python train.py --time_shift_ms=100 --spec_augment=true --targets=["key"] --drop_path=0.1 --kv_group_size=2 --shared_expert=false --layers=14 --width=128 --pooling="mean" --optimizer="soap" --max_steps=4600 --epochs=90.4 --final_lr_fraction=0.1 --warmup_steps=90
Rows from expert 1 of block 3, named by matrix and row number. Rows with one number belong to one neuron. Each number is 500 + 50 x the weight over the matrix's rms, rounded and kept within 0 to 999. All counts start at 0. Numbers have three digits each.
# up: expert up (model.blocks.3.mlp.up, 4x128x128), inputs 0-127
# down: expert down (model.blocks.3.mlp.down, 4x128x128, transposed), outputs 0-127
up.63:578579387496468499558573489538492418536470522478512475521436416489478512490461449537506546505479411526520508553447470495508548453442429511452505533514563492547522516417504552473393442490468509521542493608360440471552508543467535420565368519460513440413504436443462526560500440462538562546489514560514383500509438506373516512509559500506549469537535516480543549589525483474509443514485
down.63:491493576469390473512365551547561559430549457535564544630532464415483548554446446476484446495435584595534545513510457530555451489515502539406479433441483433526439461455511518511495519428500469440510472437505416475436467433528538419476523539585499509399534449520538468557510538485478527529496449440562557490439576428500481544491441452490410471481553539526518535504527531432534453518493
up.64:479575616403505589461554482486498528472407427497553448453489472547458476529492554416512544505430470398504498485485512501447504471510461443476472577538495521545537563501419429445547513499451478495389408583467607523515511557481491518469535494563500392548437398484508492520525473515467415521520471460461470548433503428464495511566562537525464404516471519491416505528462545532584492483486
down.64:476535435600482483602460504531542518525471488508471488476545509439561579509593529512461572468545503505534467536488522494529523538432613457508463510467568557482484542466544530450464513567498532429526513558540427581638433520563487602488530476467533379531481495605520502459551475411462560511517511495533513407526476573462578505534562553481580436449464392563547428481470478537538509575537
up.65:428475489528515529495439518499400555474450482553520401514598513473439581502448500488406548493445602504555442432455443530556509493477426423479434486527506463515480526493543435490501569501540472466568501536429514483417511499510488421443463555483561488489572449468545453535452540461498532527433573431505564487478549421538452494491475479521453523428494433485485529491548484469520511383461
down.65:507559545509573498500487505487557549436540526460474554524627426544524480558445428444582503552520521424480563547453449540449460601557455458536461495469474523499506527579498488491428489449481486559467512541459530517417564497488450490462475462494445502509482321461440482460495627484548424460497594559436532483496541555550430456480465474522558508486502467482509501457499538466451533461497
up.66:554454473493542483537405459552574419529517436500430455457445341517534535527562459528554494484503537485481565465410488451456495510451462416508575553447484556499515487563471353611460502505483453495479569558480495540509583491504491481502499517443527600583509503480475539461416417547464464504419422447501427537509435460488540571462456528487451575570460559500576532573425574502495431424502
down.66:538517564471416434457507426446523513438467487462455565591532452504471430606423544439467419459549491565408569458505496435485484443446441409459438373552551498473506410522542496530449566451549528446499461432453508519520551516559396510605480564511528470492493420420553558513502459488515491559521483484516508498496503424461447522517553504506533452436470484480512470454556478507420525518435
up.67:470480472555498519488497433506457515532501431561523495516519527470512429582580543492518560475547516498437501540441589449533476516536525504479456452564518497444496475524505480593462470560507535528515468437485598558455498497528473431563429434493501451538594555420580531480498528498491421571515524513496572522437505439498485414476488529537465493480507518451514545465529530554503442490533
down.67:502626492538525483597553461496389497443518581458527455390508477579432516490453456558456403569464471515467524407551468448479544475486480505499482447475465575473530507496522496500501463469532495516484589547506463494504475465503489508498490555514419471471464484548495468534559507523456508392527576465460470512557500553506480543523535477546501473527449542541576492493469488476554481520539
up.68:498520564543522549525525541540475455449441484481525469491442525415440539441468512580450491532535537535430427531519532593444526508436474512537544465459486471514566579381583405467504448496458449480440497492568491574477471493511508584450549545546512525452547530534645434527520438504469520436474480533558541507580522466550402451515540513476554479418522422360524500416536505514469528548535
down.68:499478452525509579485446497599458562513493464448496450565434469519511527500463450431479525529455521526534465486370471523510413498513494405550480509456458516518483495546556514489476523561427512442597450512425585525467411500465563484533489459470490514450522461483465493461492461472544489520622511508464479579472503544487470478508498599492465584551510596498506550504551503403441445479532
up.69:478500603544541479479459500537458558513483497425502403436497495575529438498480594458589487419414628512505522585580535551398603516520594524564505573494432495515496509414529535540568506505523470573479495431498527547573598508522595467561439578562487515487494502550534539446586488514449433460459555512458615525405553503391539451412585417480434625484524483558445448568543529510450425421466
down.69:557576596454454486495420590519503599459506536552544489553497483480403412500501484427544374494510505508553472461442594466514544506569474543522461556448559534473534515454570385494469508468432600456459531461423404480557457366437500545438450535444374556498558612510464455503454583576508628512568625509512553450515554475422551467416492617525496499612471477442495441511480489419547517509487
up.70:471517479502391553452512574477475499544495395569424495383556539463473482505548534495505561437537420462527529525489557466509486410469457497582421528526464604477580464477444510509519453586478498509431338542486544456543532511579451433497521470479580438577485591490554414433434489513443494497514551494535477513568469513515519488504537458552428452505539486465438412463536615608492574467497
down.70:440554486578594498599450461439460434477512612551461467480546478582465495539572414545432511466483538485554484486539433523514525527529532553548418451541407455567427492440452523479530574494542531452473497583417478430499483499552479521421481548500440473569516503558413527507535455504475529484499465505453569534512486549495485562591420501549481475451517585468427535513443551495529455567551
up.71:439476433480477456506477493468495414484575478509516505461426394568476559474495522515417549467485429492407518477472483515516518527501442438504473528476451512451448483460436416540471540443489465549531570484474414459482531526542492489382550482519505541505579425464487530519505503610482496495483467520580463584508503454462549478550452531490570482402530450534531470478504525409449539493484
down.71:575464583450465476522505498544510530440519480477515480538499444437431462558483496505485506530491457573534461549440556421469434473435518459464573468460508437526509533535430564596467523518483571524522452506554518615424531483492483511541436439499472465444458512443473491538450511452565555539495392453435459459425428489438513523481574448547531429465515457473505442587494503498492404525458
up.72:520458534502555565406485413534518393467428475455513505501444537421526550454463489501470438536449539479455581445519562554513580517503530391428478490418568481486510569489526496467524539450539543503455556522532457522474411512470470489502492511561495520521501474484490507530590522443444511539472530529506495471591506539513586493481442531501513444452514486468558504508484415487482473523481
down.72:513447522466458458537513519579477508530538526539549552461465561520541525466533464524458479556528470519606481546500506494484427521474450482506514500521489518478468565470527459495460472535435405514521551445440454503500391413548489556505576579510549436475487494489477548537497452544560542542482447499513448539500484419490486473424465507464526574568488504436416467517522493507539543501500
up.73:578498548453484591507520416595497476498539535534477499590563543471550525514627451513564425476470474446483515449481610561479523512507465476549465499475559448542526526444538494557517525603586549472525546518461509428391541459600488482497561546520508402469469504425549472495514548498605465429536530485417528477584461473476469451471447540575493533430566529418561496496449419478507408473469
down.73:386577479540488483493495493585426518545397501529467553486611418536538561547525500523459395452501491579466540445596312465424446535542468528514531512503498494524542502604502462493415426518465485561514433501462575488419440563474454447526527465573515436511503490481482478443572583533444503461474588497475532395494452497507394640477546527485531542499479500462414574527489519564531446482607
up.74:525476539477507468544445471504573483494510480422526474508489474507440482494579451526521479514512511508404498511496544427391497511468478430501524538537489496465557520489519477488440471515477508427535505488518498467449474459536459587513452453538492501483541460478443492495520483518566557464437490444476460493563451557497506514466461514476507518476469482548619435497451423527389456496508
down.74:508488458561474541518517525502519504521519545478457462491452488521609450486460486449483521454539509504551494437482487585469413503545540507450461469492535530460472510547454504450527524463441478510536525506446440557469544527400437466529547452516482477566562534544497511546439569517558571440507452569477507454481470509420536587438478575552550494504465536456407474489484473489527514558508
up.75:522455537426531504526512460546470532411519467600491576438505465539525502529540361458498598454549488499387472565549608525489494420486458457542500471446582451629524518477460448454492480583480495484530418523517387480412460418464539548487603517481471454481440357626578570511568532484556508498513551422467513413578582441478482552442525658534465531502470520510430540470468459441439436516469
down.75:485567508604516506550490604517539459494503428523540477462514453572497500467467557501459502432585555544514461562508402467430484503501557469455545426471573477579543505505556525548487477559477428496561467484499533451486557592506574387559606498464449445541460456482520446430603526403465403422529488511483513503487409476452415489508476480433650515601560525443593552380496481574519501489447
up.76:478381597431445509563571524528456540435391515627438401433543435472522522442504540507444568443510417518539469527468449485478439505564564448465542465557532472592445508500527575507459475622476390420478483499459454468489493529455468505523454378559505439512499454552480496462528546504496476475501418565519529444470486484560515516484479477487528482584401467482507545451495450502437559468493
down.76:509606468539565466557510491402451464444481314422506464548472442574498446560384456454537487466553434495468501573470415434590537573478501400477452429427521453516572417508516555513396443446571509447487481586544547557424568552620427528475605435525525419525486515503488486598541502500532467536554509424488485506568463546486485465465500470595627548459461468525427401519460549408491508577488
up.77:517557436551445483643466497509511625432481554485463539602562525432488515469494514541486459413427452520561506567466590496413454488497444435439506531467482498511473584475526423572546505608496582453463464603409580542608520499520431479512528560540443510525532578395537438510504497552487422465461487475535479503457507534518411407463541373571485495429532522441399510525536519540588451492509
down.77:555508593558495562478394502571433534362513508430515488474501412513446660528465450495490462540459565445429594409512453505549525557554575491487385485477507499521518491495468480399433528557498603452504516529409576571513405520510468578500506400511448525478564524533477471440509459586422577466529521562494503517477425490464532437519499591513458471437391553448436445557558543515518493487474
up.78:495586413450520588461474527515521463420485363485575391615581403545534524580523506494455476487445482452573504451438495433353495464428492464478522412416484487476527480541466552483458575472443556525560521625507586527515464529441458518478545531544520437526479401470376590429523450515456481449515539407659458527507491585527492452559511606415454453529444502556483517455475575473504464456503
down.78:412422592532472496525482529502321507459553588508507496473492595494507533493578613505502526471507497510507508536503495519450577612591478478512525526438512487511503568432525404452603541524561577475409552473524557492463528541485416543488516482533617392513439388606488605545402494520602560577407418550558479514403590381542493533483464485529546492419522423523548423571486510504502632562446
up.79:492468529497533514484455490445524593485448443474548483559447518467530465442548419480475552433534533466533501462480617454490434481489480387464522472381519565459495428408468437458430471493521469575456507489532516517520544474465585453505558537471529451487583474476531471521476405431496497519504495570461449488632451479457501512448511505505468464414530465530519463513551528509508506495451
down.79:533450507445447467546482523509470490422583514485458511479494547483522453528461557530494514546483473469469463496449470532548515486524428487497440567499572504522496499518518483543536534554466467406454451410495460453467480536481482396601510498507499495532398530548450472497593588468473483479498493497489521457573519473511457555494513496531553542514534483550466503486516500553485461524514
up.80:532394538420531452490477484558487501378494464525493554453494465560471516498480498537443572451499450548430511538486448495487471569531525562532481506510507529577537523484543525481468482579516498468517547512497549464494513508489497488484559513467462546417516459510471479395426492506567507511471531616435520577462521463505501527437472448540444494563444448577441419487539468578510412493492
down.80:418490523555497458449566459494431472588542503480453465530464541421510408566454506495521462526540502538498461480514505512555543466494502505508472478540477451502509473458417470428550473457480530444497518449521491549465557512491499530484490560451463526461506505500523560552518557420535531474535583450520533463561425554498480521435429483562530383574508480382554455542536493412404519450525
up.81:541603580551460446444516439481505427496524547501493496474512443506490530497485490520446463472545433440478502512516465487421461425419518445580506519551496520493455528471498557524506511523505579415483510602460493505528495501502530476468531508478451500505470503501468503472516506543507491489373498517452529464524415468521496486514513479478447525430539512387478531478508557543452468455528
down.81:548385496563556546428492528496527487487542470470468507512478464470482581491502532492547498453388524510557482478433481513482561555562404579427449542522479519486475458522490530536465490525489506518433541564492537484466475578497501504506489443532470469458449533555567463502500566432558521518572533524536445489447593494468471516553500490475517579410475579536516512532486545498475525605447
up.82:484477599542523483510503490514445543519566469515507554454505499475520516454413444490485512513464431522470527484480471470470517520473578527521489424570561525507511581573510543475514530422535531536461637477476455592425404437477498533497495481573547534558580470463444475502468483449489472543469495536466423453513484557508535532516437483519515502532425508487484607523501496445514530483534
down.82:569464407473518504478543491520522489511557493547595477533515533557517612510536455556549472536505530488466510519505447479527571439479417568553521521419441452535504420557454513504468400502508489557445572480516446466505407518544520467505513466470611480500493560452587510492501484525584555499532546485522540510484541481563530444511574460476506526471479482492488484546464472569472450505535
up.83:518463536533560542509485459484499515512529448497466509446458490498567464506558445529449512528532445452507365437503517511528469507478521444436513459543546525562567478444425494540525550480503476584481471561452455517497474476493531506503504521542482419563458406499518501445505538523481516456450506527498502468485506437503523524449524453438451488509506503566499521475529586504470453538520
down.83:484526381446449432528536503489481486549484563539500488519577557509457576517540521399534495497542468510482557510529477473482532528469505460503505531507485446546440551486531512463441493560490525405517551470528458483448620509497413480483459561541527445471578526469497497458501411524511395574513546522542509494570517584495520534499483531539514495443574475498446464450494488502574500496527
up.84:622576472526487476501509464531487579507448452439467566612561547513413414564531500430511417459483414423549504532434510452516483464536511503565489461529472469501557616490382532443430492528583534483556484591433434564437500480507536472649441532520486513530560486494430478508493568519519456476428464525411541484493476468532577426390415496377473485518463533454430481503538521581487532531547
down.84:584626522628411476587538522477490470516459510520491500522393477500521479497471501481351467560494426554537651510509550541476445488572483533525554488499561467466475548539423628456575449498444495475603553534450514526423442534461603422551586507416494519445462553636464517528435502496428588494551482557425617532420451340463522574547458414540584546483479453518545455463555491522528527594437
up.85:397501480521429562552518420491498415585479399477476481482587510415551398557465514579520592477394408553438556480503423394588437480465535455564422409563449499502498405506400429405489548573429588429486474468469495419458457413520473545465545475501628469546572543478535439469504399444514436455514453545454430576535522453568507422488468538564545501445412500585423509569428511437505631520441
down.85:449536482516492457480483463573530645500478397470537481540546488513519470621494566631527556481432465473534518512579573515476588473455549629528521454454463450601448469510482451486482502518560526434552458433605546537536544506432538531440486488570640561487450354390494532575382504533519436598512513516510469431457433574504353506619517412562515413448420555515473401571561578519494517502470
up.86:395556653587569477654458470492529516429569493483504570467494434501508572463430528556460552535557460449423501551491474552417549509487602440570414616482509454437567508506527566481601442396482584625505549487485504503402496537527456486512517506497486480567471451434479586570461610449539568551441546608568482531539614491420515483490462503487507417571438544483562459422482503413583459483527
down.86:428387326526517482551461488460505454491502451571484537466578577619588412534536427527516442463403563453569506445545443436515442454490506484558522453565482539400517446533526474438518594570453490575523594464552621587525518594557505434517569480427501402558526525465527564521465449493575392513493548528438490494474433595563447511462531453435508508551574467454477564570520492719525448582536
up.87:521493533503542451483535397558520492496484520465516429510528494554432517533479490419473465668458455527519533505507482574495447485527486470476517521534468557588444504397475430439547501436566444542542445488489484552566503488547544406503558594487492519519543455407539476527556497497513503535441456465457438494456415468515466414400539486496454436504413462509387493545538390509541475503489
down.87:472548483531422547539448447499503502517544521551482522496460506440509503560457480533521493510509548450526577629541465470404503543483544505525524482403515456491507447569456548599536537561550579528504553502609527488437492461499493499519554491467543549554452466542480526457508466459508566494442509494539550512463504550487574492450552542502484485499405559541516458426490419513545553550519
up.88:549557546515461453555528508418469532526476450488531403503437443504488544498519475472453562450431522526533484493443422436480404421493482493515493573563496533431553498495478486568490485469563531467521429539541546527546428449461449564435513532562590440459440419474501515470533492426506452436512486455407569445489391513431514565491531532421440468502510417543505409569516499487549532529527
down.88:411585449512466485441453478519522439457548550565485493560530456413523471501521525504543468442463453392464464541494657505474586587521462407452472511510472453536514466539555499565504418502518443442445490531424491416410566507496477424506519490435405467501512491501502477568512518570411626583502475522522496568447467576465500499473595463499523520527516499459430547465445472435466533578401
up.89:539579530506527525496339355551510458518550427542520528475552569451396457608582504471386488467469481536600620589558457425452495489457543533517497606508521497503446488512456458506510581576526482541518556425484537518527468507539506413399497535616349490488407502496435552466503498494542522554402483483504538574483439546544348592423553536516546397542516443358503584468441434514536448500518
down.89:605441543460501554479535499408482500408557465439429489442424527528539479476428581380513437556412479471466491508488499547447551527542562542434348554473469599503491557437523462431546492484507520529470490573396559441444660459553425412450405458426469561386398551514534534582553515453479570465462589523537488442525461568531489550485610410510515463477489380488467455452523537488432449555501
up.90:508454500458459506453399511588536551479574497487494519522459489509480531537532498447530489488552481516476488498400502494470606501488454375448523414575450472587533470461427501444441456511516521556446469415467450472498549575506488495505503427489543506510459583502541558508499484537472530534495438481522545557439436397422532518521467526488411490582528544528539454465527478421493477503501
down.90:477479546411493545431502604464523520523516507571435532459561534546405555533478496487524498499576616512440490461473526453529536459486508521497514483528486522537422532475547520636484498447477480529572496467535582501446488528476501540522483492567425508488505446522575571529511469554418415470549668530451502483544526548459459590513564577520457459419431494508608535542418471484521563518493
up.91:505568564405587429612450473475546502553476521507526513487412463456516451442546524542389489455508525540513479476434433437457409457549558536460468491547509478494628504401451505576480501467485494574453543509499486513434522528495458461555507553458565513493552564570434411514537466571521499446540502522511530544473457549478448592555489529525508535434531479546504404533396520536508565466445
down.91:410440506504493498507521521510501515505568504549478556498475517565608542577475416512516500462437504436427563497508439473465446543460552533510522501530488489521479469593420454538660502559613500582479448447500539475472488377543569543481525476459439433525468479524467463527460474517515465536445453418461564415599407466505532475570485474521478502556331458490506482575540419457483508518482
up.92:424576494350483495402481461584407436515440463460640514406561473523414456499671560538522534456431469566495379498444488456495538446465482464497549439447387488444540456499408469523343553366437599556540483474535637540552508577623490529506645593529532378502404469456469474525465451605496498594560474501499475516373588524511492472550448509512516421442335470612461451639378559427490629483465
down.92:459479443427414380550469478416481473460399560512575553451494710554564413514532598595482674483435488453547500519489546590388485566477506526440582390371419525452442418536545317430605552539439580489530361525492654565593566503500468576475478502447485445553626392477611533425517566500500461520437502552567399479562617511483563469553527503424543443396493478517516454538533550509441652496597
up.93:433435546551522526627590470572503518567566596458505529544439536459494577522478411477334535536489574495477568534604557533442566516479451442519446494537551546509388526406615430527450445570547484424444469436579508442443461451550553527461424531510514392488482526406521553528438413376424542425592472473415577523566524507529538547524413473491549545514566542440560482492441489452567524545473
down.93:522389530534539520517592389572445568478489443420502512673538448520507599541390530465511423602433533487482442523377564473464403509532501489517566501489498418486488492455538556484418530508442399510463542468492559440490508621427493484393397500473455545521373524405530527533456531521554534457492491507498498472478432410524457522406479563401568612503533497416483567553450446540558508418646
up.94:548499543570537504539467553578520522516447607428496500481470491464478513494478538468494433463545500495517420462495493424505508469433501439534470535520507478522453429518502556501562421519512535516404506433598461515560511471511468504580491619481480592495499481507513485572604533422535449587576475515487463573575509573483518616483491514543444503559515485543476539451503568546567501509492
down.94:515539563448476548474563515416474483467475522534511392587576462474462446549467449455448426487534522473452507466448504522614410489499528570418516533536456520449477458449490481486506575500502502495524474445443417458477454511565555475478461516520530488532440493501487515477585491490514564448512590523538538503444464529517517472461494431482510478532484491485521550568544452567464447520469
up.95:412498513501435462479526495479533483550494444496515442494506469462512523503543481546577519520510474550576460503523487467462498494503518434565457562507457464526499433442548494473563546562452426472525464475491410496508488479580509521508462531533460486496497492483531561484506478465497507465529495512542496547516496487595429512542487486461477513527553490510474573600568478483459485520520
down.95:460432482508451536497454561474470425442492414487520525449550487475508533438495511522449494470444426562533442426500551537498569512463492532496542463536454521452504462500440500487488506517443453527515515440466541464503515516496542490439466364466519544472518480477500472535486498553465456506523439512523490514523435530468505482440537479571495452459511485468538480529432593513469543513495
up.96:485478469516471492461477573492458452496547504502479511515594448438481572530448452508522519434447511565445569520512506502476519456412425383523475459487469585532499427404442438483480522529545470485531469524572416524488547486386563456502540464525506566459501502463456528471478478514533466467504468516432526526468586436534533497412441501533580488509443353510546508578528422552479464528468
down.96:450470650473462441478517524523552532511462468554508511467481437444543543539449540467498478548478509530539482544505577481516533556511592509522525616514587518475454369538505545549453458508461487500497504523378560470415590448567458464550496478465495479393502456533501578510513608530566523460457532497404525535499440424506494519427503508547517459500493503409552489592496444484535450502515
up.97:473438546596422488497417486550496515508514426521498443513542444511444378541418506511508512382561429474517438471490497497450510518476497533487505447430460512493569434469521553567449469497550554540489431495520414395449505453410503462415461426436539441527564555568567423494482543493486415531439514455534517582415470427539501616488450612507475559513454497466502400518515444461505502525510
down.97:411542536500501521489595543517541533624494503503601527505481567495509481490525595463456550526591551419508521459473521465441470524455561460609467511494527513605495498509556501477542514500467430566413478538556458463434511504585519583525501534535391466473511505526521497457506475445484534520518537492565496461497429513502450466497542400550576464506478519390454465486465491512481537465472
up.98:482491433560523442457444471552547536586540422472533454438566492491442498505520473520397510430545481508538485524528510539502477504519516478494510470524492450538545453471603549441488495442557485487512541491476492466479446475505599584529495428491539520485541559543390515409527459618500433438540482565465498474460483529461485510506496510484601564464547583395547558502453513436494500451556
down.98:506514501414539483418517456492426512465426512440494440575509544491543515530534477474443369512504503526422519533534493455445571474504432489528451565412393529527402604527453535463499537462538454497588482492518507513572446549458486527524485534505438508488458490533528476560454572473498563591521530537513485497589528461479454488403522453525496515472512443570469454477438569521504543518546
up.99:401487526556501534554503525537533381464485463459609420477476453496404499588438525585510446511539560462477472507565556448518597522497478431478535475502621534472583470480451506508501500532496406558494454479552491534588500465523407476450482499486596460518546524494441554517507449517515592518491512479509486530513522488441410459455588547471486484469540373519586546423527424483482584481548
down.99:612486580394493457543468534501531532516596517514486551426598502544467532473567573437468600478498485522573454492506526524531455533451468541566460430408506577513489534503511510566502521454514511474532461592466486532478485403422518460446541455430521413506449556496452486541514502579498510509543479464412450465476447534457595526534519434553580479468519559511471484587501472542465460533535
up.100:586500444444365506584521533515444495534557480461523538489478528526508634489517550513537584423513528498500539569573451449362490440619557430548487518510434481491464524526457438597590517525460408470514509510440549546498553518484477593501492456441568548546488502519518467399532544501531497561501471509466444397372538589454480589473514508535408482568509516500416542518548416475467460418506
down.100:539449502484530480474420442542491412492495516560513515427451508503437453480476478525484435481408469509491465506471548487546487535436427499542430515490518427485519472415522534438507482513494537462432624504483557510482476460570437457456454492488505589486562605540536502494500448443503504469446386522435571608543441517532488436517602467477521587556390467420370434522523605516546545517459
up.101:499569517486494490456548436550449526482486447468502510478464464490463538491479404483489559484520541467528516540478458515548515533505484525484543494530524505482464424436521513482483518552545442597480561512456397460550488512569456454482473475512530496515523438512529483518520524453513561526537561529458488442462479478544470411414512487481617461448442536442472521538530514535437558505501
down.101:533434453511515421508420526509443554445471428506480467580520504547609471507451526519466525426421491510539389538520455490418433552417467444573511450494508552482403477529517513488517494453525498483595481443531539478493506460489482453530582420507588532454479552452502488532453529487479490530506475410545508504552516468458493502527407510557523431406554459594477512365519534455465518478485
up.102:504507517495516504435500521518442424519527506487479503485482516522495517534482507512473515527432506467517439525498542495529593509520512437488479469528458547517485515497532476500502507473632525545490489522505464517498525558513425509543459439486486431482473516505442450535546441460529521508527500443538488605486492562477479450464455441485473447454465467417500426516506474539525490375508
down.102:454535536523552514488460504502519475514502545498554434397482481507568443514543466507533548490534498488469508440452551502475499512428531479510561519519506496551515513504549492505471520546536484490571520496474521527521487480405510531557574541412485479550502517573523518557513562532503536524537564611493462470524472464524562525495526528477489527402456465490512494486464556576458500598438
up.103:488514457593532561456505505469540501522506491383503547469517469550533505426474512495441544519478490541475582546525507565541519435427534523480470592436575643441519465463508501494499492534485504499498507562516504474528515445539473436545498536496532506487421466547425459570556460516587444487566561460583426557553513557430466581448398443565512564393569446490492520525518527538563495492503
down.103:535409512424590597512546460493532510484444473563481523510525485491509536465551421525432531512565531542496495502443427527507499554501426530471477500517482527522619554450530474550563584571536559445540516569523376500430526504560599479506404520453504499463557565446527501476499488490491495472584528430468571519495407483496545486486447433540413533562426541431518513506475528564552390447499
up.104:489482484479550510513428549552545536540470563530460511455559454519458504425464458471519459495462449528441481561416441504489530566492517469419547502520469543470423508555531508465544494476501484471449569537522498499501521512450546493492464457553462443438522451575480524527469456547543528533396514520492462599476467448485492449469455525606465512494453517549502426532480541513481502462507
down.104:501420573538494445504521497561434515459530555515521491517461508549469471527487532472500488484546506501489509472454541471554533467554539452489493488533480498437493469536515443414513606380557529546506428499543508526530521453492505487505485532510431532587434540552521503552569498381583516428501482475499500436523468474522485482525505489456501534520489454484465482416459518405422504512491
up.105:446426489490401527580390502563441444445476484474577548541506544470474525584464490415478462529543446466573436517485488519507481548463483504467461497444479507521444403454534464454426445531524440451425514450535397603530514575537503466526467675473438515543556417545520436497470481489523525414529454506576513538557480480471487473515503481485497499490458413480522568457521465539524455525483
down.105:458517482506515431433484533527601491488574510525450496515505520473577555481491510543486442582475605506533519459568605492524543472491515504571502453577462432463542515558499525524535564573430541544393520481508582457451507483582575464424548416437500535368545519463465457495514517450475483632505497506431602480521561537540531500436499469491439574459478411469433520553485532483488405512537
up.106:526497457437488511482472442546430410396544448439524344563604491475447509446503511483419534556548459561487465499469533600484490422496506513413543575412483512571466458454543590474524427443516428542441419448488441518421609459557561507473406551448545467532429545472437505405564482542564479467504508584514475580358524429442561463477572553513537442482562545561508531473531517465533419509442
down.106:533432466377475466506323523476477519505524459511512519516585522495471607531542559570521402494445513529513391545550475425471436559459466537537512534553464452532450511556595411556566500490529525486519430398539533530527526538477471485574518537493506503424544502553576505526448573533510590579609505508524464484502508507462576517472569505453430534471553570459455551502506519583534480532492
up.107:531515423560556454553545441517456414476471452564615510486353529471515740450534460421514568504534554577536560551439518611457470490507490518511370453463478450521429457471537540496577461515479351500486616551477625548481399546528460549443395495539548534530595506437579524495474524493443395588567590465447537484530491524446576443485535444387479507469430511422490513498458438502465439492439
down.107:546552320476549496516463433569488456438565402482430554485448611404465499491468567591452409538518453476544463488598443417520514585452486508549521501424492448518579507392447492518471514401467517391334501444593503554563515601452481549485519590529649538418494503583488429443502446491486518487473453455461473442517535462419427525471499468486513555590513518429418505485472543431623578471501
up.108:500417471489574491540445508401514553569540510517516578552516453507560519584582505445496470424490579465463484511607536478536475489525613492418474498530522407443561477481489497493470473472512570542507540525502464455497495410495546530467460477396442474481508517432579468491488398461536466468521569501520536586462494533525520449540466543492430524520544468557501463573432474616548461596512
down.108:500479559507480496495576502566482540554462571556505491539453616481478493493497591485470432506536454575505454475522568421426521534530542544513580470480555480497497536549529547492486447539499511450507503523587459518540530520461517533414426552529523442522522459531471545477569561546485497487545474528506504430530510473510463588486563508453441520489487506473618521495542523513527554489458
up.109:427460473422456438513489412468455492522524420503504443519520531524506468466523559540500556472447482544491466461479490480530500470403490437512531473619458507501500518356493551458431480550544472517426517519449428488544454523531504520554545506449575515498499518520492567550497518501510453538430447574387538490491409454459537447490489491492497500601513502434502460505459509476464461433536
down.109:435401536468461470501512522452518479506444380514508557535522482492435523464525486518502466543534527522527528438447572562515560492490508558453560459545480524468460518483543446531483487436560485457611457511525526529430587479572519460479482488473504479530543482469513479533489470504531454495499512488490514577546506470484509559476516507509561510477459499498514505508537398578498507552469
up.110:470558589550422495583455452392528729438488514465493508472564488468360513504395648478499565532492439558536591501531588519577446593402490437492492450491571466572455432456552494404586554402453476473474513448548430464497562376574611518565622453434489513509496424521511477428536449509565371478527486476551508451472447523492472432492498414480501560595551530606508526415490501453628533530541
down.110:514522556571447470421449620647524605505543527451422492477434432427491562536474538498575434471520424435550561546549655483557643529599479661606557432481499447576492428494490504578537462518444540517463522470399473506512497444395568512539481445537557469401478562447503519434480631615519524355510580565484587532650466529458528485453636468565523528576435457410461635520539455608634440462545
up.111:567529487477486610490431455505531555514506516489509468497492476499553469576531567542444506527573483481503465512499407561573475413497463481535533476492438481479540558532516459519501529499437481577492408543512464486557544454491409520557551492553469464545469564465461510459577522503587528483529484490391502520534507506471420545520538494529434481551493351531494492467531439520504480455394
down.111:418494521494482474449518518520567527513507507477543476477480483542566514488583478402583504561486524493481487498439494518532463542558476483472401550524464452563538477514482485593432474557525448486526450461466539470505561458504590475491514505516487435477468498436480542472555547510515461475512424451590470544525450498471549586473473612512534529476435409484487561504479527603524388524497
up.112:599486504528534534391515496503630584509470468454538552474501486379484435594502507425505415549485513436539505501472551569516430385538477534547518491546369540487565522554482469546483582531518474509495483541502391499414445460485442455503560418482480573528495507427562530422471508549527472465552453524542455482524521416538573536498516541447481573593502510488511524508609560525532566487562
down.112:593615446483494427549546524468512487533449645496549521496518545680502571467560469556482460501557555506478482482441490466480557529512470453485465459467481435437503525416418560485413529553480479415534390453443576498556411497525489475556496521572475473441462520530436621545491439559517489501476494530440576564606453484506427470474570524477585528439470537478571466446501537459513406568463
up.113:528611532478441408439561500358534517620462542470505439493528501519429369492508491531605428516522506517468566441527503499567545354609443449447338477497518531338550512492475415479469457418449608422582393546483433573421506445558549573453511508528527565524580530436512500488440487456462604426508558645459532457497517456449455430490556407550529417525438550508479340441536466533510522614546
down.113:509596578570532446584624483468448446471380493567529665506546462470478503537594550529516461546428413516597523535493430504536474637515500628522518518540539552522511566540438548432450580527563526547411493577528508472458419442469586462511490541457540490414528397573439429490434499619546463402430509486437502454526547443513604553520455564475596506424434559516557502587504582536525531501545
up.114:558450585514469466564513472499528481514428504469495632555563587492506511381618542503617535427685591539526484450542459447534435441424506580569459502491604574498487570565490590556463510504425434467503483407534452467453530454460431458567620483440457575448499466550564370409450444496520581514506499502485605598403442491449532643499463418379572473519442379510486554594553408553569459496437
down.114:458512528533549423422514519583479488584470536500525569501434437534467503525426532636471484633393528497483525510491493502520612405477481528469535499371583511523505441502512536412536519492528560565509583492513622533431574451556661515508409523514514617485519553439487444505600546437461478596373456477409526424607443522514595464418540411574588454547532602401440437480526393589572416393455